{"encoder_arch": "swin", "encoder_bias": "none", "text_encoder_parallel_block": false, "residual_init": "none", "optimizer": "normuon", "decay_fraction": 0.2, "warmup_steps": 210}
Rows from block 5 of the image encoder of a small contrastive image-text model, named by matrix and row number. Rows with one number belong to one neuron. Each number is 128 + 24 x the weight over its row's rms, rounded and kept within 0 to 255. All counts start at 0. Numbers have three digits each. After the name is the row's rms in percent of the matrix's.
After each neuron's rows are labels from the 100 images, of 14848, where the neuron reaches its highest value: "strongest on" is what is common among them. Only what is clearly more common there than usual is listed. The data: single toy objects rendered from many sides on busy backdrops.
# fc1: MLP up (encoder.blocks.5.mlp.fc1.weight, 640x160), inputs 80-159
# fc2: MLP down (encoder.blocks.5.mlp.fc2.weight, 160x640, transposed), outputs 80-159

fc1.116 095:122123161146121141079103102115122108124120139154176135133146085107127111157165096170127121168133083134141121136151188142132102150103125140140114129148176112153174148158115107128104083094126145139091143151095117115108116159125139160137111152
fc2.116 108:183130173151126128130131137103075131121144119104122136140120172108113115121122153086096142119107117126124164122128105150155100152093101107100166134126170098126115118132164141068138118140131112103143118117094166131108175112125119178160163184
strongest on: teal

fc1.478 091:120145133158140145093182148149159129138106130112131152109160081142081178146107107156146114169140082148116136119162124146138152105125118124158154095175144103123121145112148123121099117145133131127118110127122099095108141176105135124129120104
fc2.478 101:129120135105105127162157092133179147118179136103135139072110120148125152140133170157140149176143134119066158136159116149143140111115083091138126106179115118159126128108131166140134135083105102102147149151124131151119144131144092146135118167
strongest on: barrel; yellow

fc1.190 095:100121120128122125102123139139152131143126148142166156086155117150154106088140116102112104131086148104115149082139174104148098140141156124141126131092137156172075122115124119119087128153069141139144102119086137158124100150086184147159110156
fc2.190 080:131155138138118117122150138132141153115101163155141145130158115093091095160120135120119181171136132155145100140130123136123132113099111127106117145124103164089141135098158105129151103134144076044079131098156119118135179147166126111140145153
strongest on: yellow

fc1.543 097:130118160141105139139117142185118132112071134157175150121177141129124123119116132114094110138146093147103140098112136113141093133120190108146131119133107124118153122122144149111146121166156151141122169068111144119135077148088118183128082127
fc2.543 074:160153136130176101153113159122104134087129116140096132121118071125125127141119132143132117144128118139132097167111131116179130130129146142119107101142107150079113132113149180114180114098184117125127108097114127133109090151102136113152153135
strongest on: metallic; brown; tree

fc1.498 098:167092065095129134144134144168113132149134096094153158144106165113129109147128146096097120099114109110136144108108145130132100103206138166110124128138163130141191076135124091091098162140117132126134154143162110136130134127142114121161106095
fc2.498 089:135145143162105158112119094126116135107111120161082095121103101110133126083119157139109101144114118125131101115120129131143116082136095127151140122148100142159135079137110134128118111139086127149110146141129111107173171114109162123139161175
strongest on: umbrella

fc1.78 091:095110130116121115126146092130147130139127128089103145201152153157175174164070109122111158123131139130102137193089105085101125133131147143138113126113150130109137167122163093142109137138125149137102147155115153117096129164081127080165134118
fc2.78 104:128140083134145109130112145144141112126151117160111114124121096096122114152144160095106126134124151139125100124127089181115193137120124097102118140169154171084113153109105134145128125155107140168148108111133137139120132133181079127145156137
strongest on: red; teal; checkered

fc1.537 096:078127115145108118109155106154098110131132130121119132098125089161117108135137124144109111117120144186113127143131149152124145109175075121118111097116107154127140151143134133104191112153168089132100136073142116088124100149110128111149124137
fc2.537 082:116173122117124104122183084161153098124129114156149163137095114120097120168156115128112099122143106107132116131155137124118108090108135146123161115129117094135123149100128116106111137073092137136141143156098138132171148109153095145109159134
strongest on: blue

fc1.514 093:100132145114133133123189105146118110124156146118163114149124125142111158164119157181125126105152111137126177141092102132132171074103146094130146070120143105148153115150112132112122135138131125093102113110134136124088153135120128166111170117
fc2.514 103:155150120069140143131157115167161156135123141102153150111118149133110137107136130155120122159125123095113164152168120136133108154114112139147081138169117135135125123118139112121123119138107107076094127146157150120117153099159110106137118098
strongest on: barrel

fc1.95 100:149163160116154140167100107141083113190164120127107158122123125103132129120145128120134126098151172088114157160142128129141125099151126125103132112153103098120105146100139124144145115088112097097119130098142130142131094138122113091164107144
fc2.95 087:106131108142128155097109172169145132105102133119113170149132180124142113109099155090088143139094124138136097147137115123149136148133174122159114097130127105144172110137110137089132098125149133117094100097155125132122154179084138148140105133
strongest on: blue; ladder

fc1.104 109:153088094096139140147128125108106121111115145122175140126121111137129107122138145106123145118129162095099108137130116145142112115100144149124094151136161160175093136093120103161139089124151193105084135181123145098083134127134134138131132154
fc2.104 099:099077105128148119155170138156103102161134111164134159170145145110169112111109137135146122111133118094104129170170152143146123121109165141125112148095152158141130103089123091118109174177153117149125115136128101129143110117111114103097112091
strongest on: metallic

fc1.156 096:143118110140163143154133164149138057121116180084147098130133148104153151132157156099129126127111141131141109120085129123139106093148123144137161138142179132153195107130126146101129137145142100085131109124181098104111130121180100097076122150
fc2.156 109:170146113139130127116138151124152142124127140139102117098156149155101106124125104113091094132123118104183093103109157129094114093152098169111091144137127105137098136106124078130111078131087137110106117116137135146102144143121124178129120118
strongest on: umbrella

fc1.197 109:128154124163151133149113114142078142110129079089134135133093137149167114079126135136094113116095131134137175102128150088095191131106110139132124136120158130133155107115123140082144093107155150105162150146140069111078164143102101111137140107
fc2.197 133:120145126186129118090126133138122154166132123108095116110118143118151162120151132118112107128117159147139130079150153111113105158154115127117149128122148154174125195107131104069150118143144140117133099100102147097118144126126155128152137138
strongest on: blue; teal

fc1.79 101:105128090141112101107118109147123128122129162105139136133158122117136110144132089176104134113200108152117102143164161123169097173130154159117084151127089121132105135119118128147121113131165155168125122081149157136136156143120089109099140137
fc2.79 078:152134136132137135137122182149115154107059092104112106124136128125136122058098113125141144135102118112159140123102146114146136123152131137146084138138133121131147141161111126119144138150175182114127140112107158121118093147127155125118103151
strongest on: black

fc1.622 097:131150123104111144132107149140151125131112137116145139102093103110152137090106145155130091155098180172121119129168149169102089126129092163158102150144124112148105146130137151130109128110122135151118130114132114105162134142147148123117117176
fc2.622 061:148128122153131105142109156151122099147081163128140150158137141083135128135132062136100154121105141164111160094086112111148097144106154123126091119097138123145119127110114171090138107157109137151112149104141124173089123143119149129116129147
strongest on: metallic; white

fc1.425 097:151155081101135112141121151118132086137111131101103141127135127163123111171117140119102070103123115091132127150157138128132102125140089129141126089144125148150154118138198136157123114145104159156088144142136167115101109149124053124106136109
fc2.425 090:104154183098120177083094174107141109124139103120144116182117104096127144132156112126107137128143135130103148149142142176150129121140093122110193121085114140092150141082115136179124124128131118145125129136156105170136141156144124145106107090
strongest on: pink; dotted; checkered

fc1.260 099:115151125124156108095144130138104142078109147146155145139140147140123149152102132132103162146131128119132203102163087137114143098173139142105139115099135112103093119133108113118159107079139119145141104119155137137194137164094135138110080149
fc2.260 091:141125147095139087130151123082114158130196126120143122124117130127133165119160127142102140104121102141110143085142144114107124123144148138087087132106120150193120092105111137137120115142113133153162127118121131128167178151102106126137144140
strongest on: purple; checkered

fc1.481 100:137128116116116151082131155110146133114139162151099131111153152132107160097149102113145120146129113110148129133149152080147086136103094142146084129153139095085110151103183119129111115110132109139155173171155185092141169130119104112139126132
fc2.481 116:193138135121122137154112118122106081124155149149135133145105117109138184137123152144083135111118138128106138131163162143120126147118118059163116111149113094097124106117121128153140130146119109138096102130149115125122172050148076134159145194
strongest on: yellow

fc1.451 106:155121126086180103118167126133123150099110120104143138107101099189159151120146122121118108132143124151149164148096122118107160114140139131106138112144108157143088126094125126109146081122157129126127088093150160159083138141128109095135133148
fc2.451 110:109122118168108141102148128133118113139090101156157118128084121134105087157147152118171163162154106119140170149158137134157095158124137102086125109155152089117106150114153060117115129136135125113108170145166153155108098093126130122110109134
strongest on: teal

fc1.440 101:127103110081166134160136110169161121150154133123070177109167162150146144114101095120093163123099130115154136127091117111139063172113158131153151125103169128125106092134101134110109113112098154107125126141136116092098112143137120092099139146
fc2.440 081:134112149148116122135097139118140133129149149119106176121138163149097120146081164116113109085111175128121135169093116148110168160136138123103122110081112110121116090099090131136146185130132082102114105123092088082145168182148165107127150112
strongest on: metallic

fc1.13 101:148151108167143107137121091109127137167102152123106138148076139116141137141141122160128149107136133125075127085111130133083152162112139148125175113102113108100074131152162154136151102088079153137100136140168127130141157159170152146134116147
fc2.13 059:080120106139143116136155128070122152159122098081127140130111129154153136165109138132134094120141135162112142098142151101160093140153138157155112156097111130146145153144111096123108138077123124110131144129136148146158113185134132139107096130
strongest on: striped

fc1.292 101:118123138147108149094136085085132105151139135121121156099103097149147110160130107171101128155114145160159114121129161117134142133104124116106115128166074104114151171112137107125127090111110161095174167126131153137096139148105136136120126169
fc2.292 072:156115143117104127170158111123148091113116158099112135097096099128116182143152138129119138154124140098148165148151111143121099147117133123107147133158147123057143158119136128118114127115156175114129130115134115122152114194146101072132114124
strongest on: ladder

fc1.345 106:188123146117123121105148107119126151164142130132117065096150115116139143157126108134115126115125111111115137123148127077093110089159126142116138134161124118136096123097128160171127142122110130131079144114157094111127175159128130074152145142
fc2.345 127:148176145117140110133144098102101140141111102135106103119127129154106147094112106106178143089119140136075149115114161127147152122124133109128151169122130117127083095070133178136135138097121106119110109160078110127123138122143132112155134112
strongest on: rocket

fc1.394 097:107144134153157103144112066150134124119140180123125125089149141111101144123103091154122173130117130151104141114120151183112106125166117111131126094208114120119100122120125133141147117110155176131128140113147152120125150164113114132147153110
fc2.394 109:108078149106159129099142171089160171058101096118149107157142160092183134120093125111115108157175128130111107128120147110111109080153128174139138096115174155176145095135086119127119105145167144156141105155135136114139068121130095133137126114
strongest on: blue; teal; dotted; striped

fc1.114 100:123145116140130132121121116131143130128130136088149114124106166170119122157098106126103117116113109120120112137160170077123150122127120128126099152134162143100170145093101078151106157143099155160128118152117166095108153149095143092163167150
fc2.114 126:121133111159105114112160158170178111148109122135135164126115113106122189150187125106105169123113149155134127103128107181118134130131154138108141131186126143097108128144157142113097107068112144146139107122102151076137120164144151131112138133
strongest on: blue; teal

fc1.164 104:169126124140114137094116120132106075128105144147147183097148126207126122145125169099113133127125129136152179126088109121116128128112180173107134103166098155118094113139179132119143125088109126105156113106096150143106141158104129143116156091
fc2.164 127:063140090141151120135136129113068114137125110132143152129147120147146118177137148109151132126118100141143123077145129147161137145135128121099104119137150153171135162152149113130129143121142110105132131141149106126111135060123187164141105132
strongest on: candle

fc1.357 093:123137113182131151139106116140098127153135140159131156146112133139146136113092146101115106073173106139157125100158121109152144081150137152107113139118116089136095119157118095127126104100104083129169105112185128117128138146129115156132122132
fc2.357 071:097144104147168147133078154156132105134129158124152143108173139155146099136083069141104158123126141161087113114086090123111127119144160111117124139117092148115144125158133133126117152141122142082109139151132133157134086113126106138116114159
strongest on: blue

fc1.595 095:139112128151129114134134120149158117092136166134159115115169152117150114083088090162085139128064148117157128136105102124108115152131132105142138100140139111120128156093138170139156106106126120122133124139126117101089094118136102144125110166
fc2.595 123:138159101117132065180122132138133101099122114141071100120129134115096117134137147119137129122136086150136158099128127116131125152120155111095141138075133135129120121145130141126139159113140139102100150115102059094146117099128115129120136107
strongest on: metallic

fc1.287 088:145112153122104131129173133172110132109119123088149115128136120157115098118161176125111153142142164113153116154108093094094125147126147094165113119125114097124159164136103160087133114115098179130086152102138139089126104145108076131094145119
fc2.287 106:060136138131149168124161140128147129092071134148172158130146128079140107124154136101136115085122129091122151112145114143111101132146124155159128144168139150113101153132138116115155127110105097137133134182146185114122127119132136111134110152
strongest on: ladder

fc1.233 107:159102121145133130167135119150123115088109137146147149076117136138134139093144159115141096125106149110153093090127131125178120117102091140160158168116152089112088144132163108089048146103134097135138122103148111141082133152093146139140097127
fc2.233 087:136164156180127099126115102115154102159094139113141156147131126084114116113136080150141139132120146170107174096105107107122092120146149097087128144144113120143169117125112134120144151142113126145118154125087164113078118130119109110092091126
strongest on: red

fc1.137 101:185165156116138132157153108139133157098097113139145139145147115137154120119139140183104160117129113138119085083143176123092137134118104176077126137163153128120121114137116105120107134111101120150134160133124102152142155130163140133125140152
fc2.137 100:147113146116108141120158119127114133099145075153132105122159127163071161097160154127153117142174096132109080096089113123104066104109123177169162132140124109179140145141100107117091101075134125168147140159133126135140174140081091147148122124
strongest on: umbrella

fc1.150 103:141081135078136128107135130182114083122087101110109128146103150102147119092147096088153148132129116125097161150111133083134136122119154151128146138112098115142093128121139137116144095121121157104119116135144113139157164163134146135115140101
fc2.150 109:144169087107171131147129105136135130134118157118124092159116117113078108179126144113094107162134147138111152147141160113118130075161090147129108119131139124129094134105128123140095076091152147160130101120121098101153192117116169074124158145
strongest on: teapot

fc1.479 086:171132184100123138153118130144141154099139119114125116132105093147153160119125111138125144099161178143134133112131145111126136148130128122115132125134137123071094120180139117154128121096120121092141136073152121113171077171071111166116134128
fc2.479 106:134101081137150128113090136114104099129110144144095131144151139112101136132141128118106122121138103160097112131083110151109124136086132135176127135162161125142132180122107118129155132091100181121106137128126149115085182171156133156097146094
strongest on: ladder; striped; flower

fc1.218 101:161127127121133148145120124156095126150092111101124164200130149111118157142122163155131176138143143169097146135167093095162122141117137134129150083125091141097133148163121100075140134161130123160144081122098172118155116159130117122150158093
fc2.218 077:123156113172169112099120140103169151156152107133142155159130149088093128158114113130099117138151166130145145126138105107138122119065128129078099103140092136124152116121137161171148124133134098109106151088077094129131111178123116171131141128
strongest on: striped; orange; brown

fc1.340 094:164126126128119118134154132188129156148098149130140132149129152123119099126121108124119122161116103110068114119117136099124127100098149158128109152136115106095150128125166113166111145119085137126124110132117122105103151125112143169145146109
fc2.340 075:122096182148154136131082154150161117164127109128157133144144155158165104109094120148077153115118132133108117154157162118108165123109113178102133143149090162116167122104109162113123163119130094156125140120172124150151072194108117142152134131
strongest on: purple

fc1.524 106:119157199120094123135112139130181139120164097158147122093120109125145142111109160140134125132164130134128131105145141109114144080159147100106102087085162124094138146125135108127130128127138127111179125112125132137165141153078096158124122150
fc2.524 126:111109121135146121086103149130149082132118141126150156128101119101141125107119123171119107120122125167106098133148131134129114153076113136174172106118095111134082149095124116126111180093101156124135131132113156128120136118149134122099149130
strongest on: striped

fc1.480 096:140110128155140139100144105083161122151189161171113115134131111120147101153108123128121128110113154104096089194129191099105149111170123096107128115085151124138137151116159110126125075078107119160126137113102183132149113145146109158109101107
fc2.480 056:136138151109140152114110111114095146144155105152127157096097139161132118135130143103145123140119147131139134117116122122140132100144171160143137163131126095155167147104110183108119114133130142132130133121140118111059159199108170168119159161
strongest on: yellow

fc1.459 100:103143123093094118123155115110107091105141170121131144114139113130159141107106118140135114098112091153126143145151135124138122101144101094150145094181078147124118112094120160145181133164131129092119200110130135129068097148136101125141140130
fc2.459 101:128140127112144105122138097131148170130157111174115143156125132153123143117117169137115127122162127099135087158110128140114147088086111137139130108118110152165132122146106138075170174097103134109091109088140130153100148138139143102139132104
strongest on: orange

fc1.270 090:140139145130131168136152138133171163125145095123146148123175148113097121114084113136114154109109141119144142133168126123100147146143148150098135156087099080124116147118108123111107118115097131143100110111110164097138118125079057165110127156
fc2.270 060:158103143130134122141109141104099138130135168085133138141100097138132097125115190142148124079137159103123172143111131117181128126135144107136144095115173104129147135193131176109120134137132112161150109154100143116103170189144160134124120131
strongest on: purple; flower

fc1.46 101:170142132148101107102163132103092138120103174096151140144133100125125151150158133156108129110116117144117149150089102169113098068133139138114120120163093148153106150147108144097185113121125151117148110138029099142160092154139146094142088156
fc2.46 099:146149181084137144106099122163149139149109095166137116091112125125110102118115136088134077145135155121163141137130114130115114161155104122160103099110107083097132130123134156139133127131089129083116160079150114132200142134121102102137149128
strongest on: yellow

fc1.463 099:124148159136149173129150126124109118134116140151101159141132122120120174140183111132144138105102100122099149146150154091115146134088142104127116113099114136121132154130121151131142106120144146107110111144124138105158107124102123094095122089
fc2.463 085:132146125126126067106137153138116152114108114106126111107117112106082108133097090150123136148118157110171133099123151130149156105124054145128134150157168093105155145138080135116102111078134126097074136090153136151104143089122124162145126149
strongest on: rocket

fc1.280 092:117129171098133080167113152132115162148151134157151086125136097148110130138134153139116081080129139096121109134114138092111143141068188158101112100125134080136150177137149168122136175126142146111087143132111117099121134136118133111118146115
fc2.280 113:129116110129110119107149134141132146137099135150127141122116109097130167137135092174143142130113125142111084131122121122081142119141116121131124125141116138093114130130104143129124093141123163123140130100137153174114045080154125133117105106
strongest on: orange

fc1.578 104:122167118157149103127113075124111188121129072136139124136147142115163104095103151178144097126102173114133087176109101139150144153115135161111138089114120119079141135131118125137128140139130118124144141120130132107147155131157146158118124178
fc2.578 105:101183106098117109137166145145109107144154145112109133111133135107107161128119120138114119143140119112149105120139138121130166135162118075144133194111113143159074140122172112135137110117090143128113112129114133166104111091070135100117127112
strongest on: orange; candle

fc1.133 103:094169147093112137124098159112152088131127131120131102146138152108129130140142074097161137116092100107113085129165131122145155107108114115137134120137147128154191109113125150126129105172125152096085118161161126142106145147133121156100081104
fc2.133 075:152090128113115136121130174166129088139175094160113136159155125122157102127106160163148128157149126123149154151128151137103138135207180149138122096135128100108104120094177110140125094096138107105096123137172169132089090170179121106090129130
strongest on: black; grey

fc1.363 099:118112092198101115139136125190114132088124131130147124120133136153160128124102117108123118113116172105121156126126121127192146134131124133141111122164129162175134118117125085178094095140105115119107149116120113142092138126119169086164146169
fc2.363 086:137128156108146177080122154138159169143138166130128112154101110107104137104159180113115095127101141115105158134135110141122152106123141083144154141139118124119154128075074125157119125140128185160129119157152137108129104190153137157111114141
strongest on: metallic; orange

fc1.115 091:091137139120108142184113124156132118177090154145141130127111174126078146095147142149114126116138113142144126136145132118125137149163098131155107140139122143096106139135158124132095146081114143054145142146156163151123081113153109126125067166
fc2.115 100:071104098118106087135101115116132178139138149137121159149138102112114113138109145137109137101112122135137130063176107113148170161130098131145120084111111100139121133145086193121106127139168107139118147145156072155102122141112122116096142157
strongest on: black

fc1.219 096:101135096134147142144098117122128146124139134134109131108118165120097104096140183098122093128147132133162171141152137163093130105117168107130125160140135091086113129148129093114134112157119150096114111135169127107095092153132169135191090134
fc2.219 089:109147126112064110080108080107127127186124108128160106148109146116125115112114110139095120113151147134118129129162164088135128107151110160141084138130159115148110132121188134091117129123129131112199136111135131090133147159098130172147092152
strongest on: blue; purple

fc1.47 111:138122107107163171121079077122130148154097106097114102106134140127079156158156119139122134169114142141106150155090101161137136119122164116135108151102102117111128119122161119150151109143145115154117130109114117181136107150092147114128144134
fc2.47 116:130068115085165143125129131122135169155104076151124144136110132152151080148093100116079123070125133153109118107132139160117121142137132099126121163090120150101186132159117175121141145163104141126151152150183142108144116084099125158110134115
strongest on: orange

fc1.551 094:126116136105131159139079112099123168118133091100145092089134130143139131090104090130138164100142154152107092155163130138139173135124088139145111175118071129085096154129114147092130092139147138151123134140153134118075120166159134144122116130
fc2.551 055:132117111121121111094139171153134128180108102132130154160119062135135164147150129106152114106154126092134159130110100118098078100154150129098154157139171112153153132122135114153077150140106131144136093116130154157155163210137109128105115100
strongest on: striped

fc1.301 093:121153141094148132128122093101142150178107128161106117139145083120129141134140120126078137111110137129096169133198094126125092135109084125142113145180148158146142172134113160123132106138146133150182107134110132122105164170121129119102143157
fc2.301 098:129148141129113133116111100109127158147133135138155135130101160140179124119121102131120184172109127107092098126106173158168135138125142177134146151137144098104133123134144125085092173168146123128104172124130148114141112137119120153174108108
strongest on: striped

fc1.423 099:124141162138162133136082068128127144125163140183168132160138131103155151110115180148152133082158115100093142145148103126142144091129110127130129137145139091132122100152122112161155067120112154135119081129157151098109129134081113134130116141
fc2.423 066:131103153154108129153140147096099116115111156131163130155143120111111152127138108163104158152145124146163114156165110139120123116137128152150132140101114137086156104135087177102128106146143131108098111136133173145100147177096092158103120127
strongest on: purple

fc1.427 103:144144159111155139133160113077150135134119177095146111151116167118159106103099156148140165090115138095151065155142157113131100100155125151071117166118172143154112152084117163081125156092124148144138147100102114126106138111168147170096105099
fc2.427 096:157105155119144186141116155097133127122130135136092151126110120172109077172164125113090086141113161122116127092122122111123112096160112117151145096117156091120136135174124118147098091160154131158116113128133140143113172132139093125084108153
strongest on: umbrella

fc1.633 105:127117116164135145135179137176169112127122143142118083127106148122167102136146154137123157128132128155090150117113114098138075144097099121093124137102156108112097117139099093151124122107173122149146135114088144100121105142153138112126106139
fc2.633 065:174077082134113124125147141148112129110078146100143133148128134122158123147125113110133134113135119101113160122103090123110132099074174110137126150117145135122136151163151160172102111147185106149122141133124162105164159184128133174143175109
strongest on: red

fc1.64 101:123165115137091116141150115138128082132145146144127151150129150098096108148158161119156134114115144109145130147146120098098147146155130130114111126090147115086101111140122116109150074138126162106125135133083095152153111154115108145084129117
fc2.64 089:114123154148130119117109101111108162110121131108131117110151094168157117162130107107139122091123094086124112115159133100123142153090162125169111117098122129109121158143127106156120143086115110167153117113114113159097154151120131118126104122
strongest on: purple

fc1.0 103:136099152166121130105159110122130118168108153157118063146109091084137146147145119156160159129111170178151149114135134138113101113134145182147128138134151117105159120140148153149052085130143120080095121174093137125100119136115127133136102106
fc2.0 106:115132109099106162092143148146109114145111123109118153116120143113129114131178159088104113121137104142127170105093119152136102152122127142151143097131116117143126039084152118088143136139111120112152167158168124111142159183129150160108159114
strongest on: teal

fc1.418 114:113130123153102147173114169117143126164112086127145134083144157137125131092154119123163146150117145124129107141098115122141144147137122161129123163123180117159081131144076081127134100129147099092117101139063173122151126145091160146153115145
fc2.418 156:112137134142105124163094142101103136166120108120136167096141122159120158171154113111109161151126151106125074081114161094143135146144122136130086137171158178172072151171111134099096141116107151122101077154078140130146145157140120135111111117
strongest on: red

fc1.542 104:130104126156112141104127141110136170071129137090149118129137112120111140095113116095113134150116162151113119116138115117127150135158112177134131108140188126136135095152124133130133112179144098109125143130143144157139108131158135142069141121
fc2.542 120:144160151101164099121115075155147092114108125116123137097138126130123136141138059131171134114132071107153174191129109139135140121125131110109126137116178125128126141118129152099138123102152151161160150131135133111144143106178113111110127116
strongest on: orange

fc1.294 090:088125189144089132143120084149109130122143138127139092191159170140129174079116132167136124123113169131135097144131095126089112105099098145134121163120143106147123157125093096086116152110083152126167123139102143115100114123184137174098139124
fc2.294 055:091169125112166169132144158094114114172119106122130141119135127129047165149101126091114121139107123105110091120134126125078094144116133087119091175154143125135098139108119132121096084120155135103123132106116127114106194193122157144128115165
strongest on: striped; ladder

fc1.322 100:118087073142143165127084150157120139134151135111193159166152137094126142162084153115147111159139132098144131134137083111122127149093123161128137142114177123060102148126134155133165110156171130109106167119140123121131119130107159160132150136
fc2.322 078:158140122133121159167126128190151159150085167101138146087146135128144101122142102129126125092097116161180128123095150152117094127157123119131102131135135110096176150102141159132130142124124113127115104153116138110099116144103079071127120133
strongest on: ladder; blue

fc1.129 111:128110101154114126096157124157107104094142163106116113143091131147171118135158107134116140133121091133071109162085136100103114111124125144126129153132091100127136167127126140069162132117157130111119108137073101102128141184146135132130149115
fc2.129 097:138121137121133150134179145145103143148118136093132140149125101183090094162130117112159124124128153135122143140126157100101119100110126149133116153118112118094124106129147150099126103130103113145102162123169114091156137157147108084161105160
strongest on: teapot

fc1.458 108:104135117131129151090171083119142116145131141123109118107126148163127166120070140121082153145146115167126128114134119047137156116165156151123056142158134112124139110144132151148081124125083125089151105138078153143080113146127157176140148133
fc2.458 134:143114097171175113155116169128109113077138124127124117169132136121169118145147100141119116137100113150154149135147138192129106134112106117063121151119092150120117133150135096147114142115105067136128108116129106152144189125122114141129113138
strongest on: purple

fc1.444 101:142142086139153160153130151109130087113106128133123101154107118150180144137132134118131181119125116074147117091111186104109116095151081193142088119150149148146175152144121089121129171137091093122128132101141107161170148135159134128161131111
fc2.444 112:174078148096155165124177137095107138142146107129100093119140156121103105114152150149094143186149062139122103133095123151153130084099140137105148132127126149144141116114147132121134104108121142112141096105121138107098121135117103143093131111
strongest on: umbrella

fc1.48 097:165168131146120150165123154135166149148079183140085125144127137101150121107143136171104105101139123115101156160143080119104169141045133106124117139143122141117135146098143117157119101124154108134079163107167153149147138114128121135139101098
fc2.48 109:126223110115147139112156110126116112114100156114122115134167121076095131123095138168095141136160151118142124144158070155147114109092130106105125143135084136123143120115116122151132093147098100122145124143156145184099168116124107092115141137
strongest on: orange; candle

fc1.15 104:169119125100144116120097113145070120153107115130112137111114148157134145150146126134105136143138113124123123124101186138142111118108113116123145148174184134150186112087085075129118161127134118086105146124146166097133124136123140151119116146
fc2.15 104:167108136115130153129135151101126125153131087117135088130102155114133118092130161138090152139167076131142131178116130115128116102145110119150107110123095121139156107118133126140154114151097163144121129137180104133103142146137182178147178123
strongest on: umbrella

fc1.139 099:078124139156116140103120112134134124166080090102133152116124156093147126096162084158131130131111192181119087165079177124116125123109132114085104168164095092122143128167081124122129113130120141166121144101103122125141168161086132117153140144
fc2.139 098:138156125116115157148118132149131159121157180112146150109141112169156113135164155093134099115125105162118127121147079136107116102149130111140117119064169179108138103171118116103145100166151132117123117153109120120131128146115134093103113129
strongest on: ladder; purple; blue

fc1.339 105:160129142139160147154111150117119120129106134091103158176115122114118113127126155128155109124143154104125137185165112113142122115101153103151064108135162161148117126136121163102151122099118136124153160111083135104129130131132092142086133108
fc2.339 086:178125136158115149125125160127104183148114177134134124116118124092107087132111131101088162122110144147139096174076075109112080120131124107128137152156167155101176116149123122108129116128154143128137119120091127114102136150129135165077129116
strongest on: black

fc1.468 099:120132102153140140143110152140125130142126150110110162120163120132134147125115111102161083135123150099198143200115145131101108122145115126147095115126160142120128128163173119111117169105114157147102110099105112137104131145085147115148084095
fc2.468 070:121123136096152144141146149149132155148109144128125155137156107150157150083141100100126112142128160159139120125149137110137141156127142145112076131122095128168094128086081115113129123161107095110112166180114090085085155181108107124133091106
strongest on: pink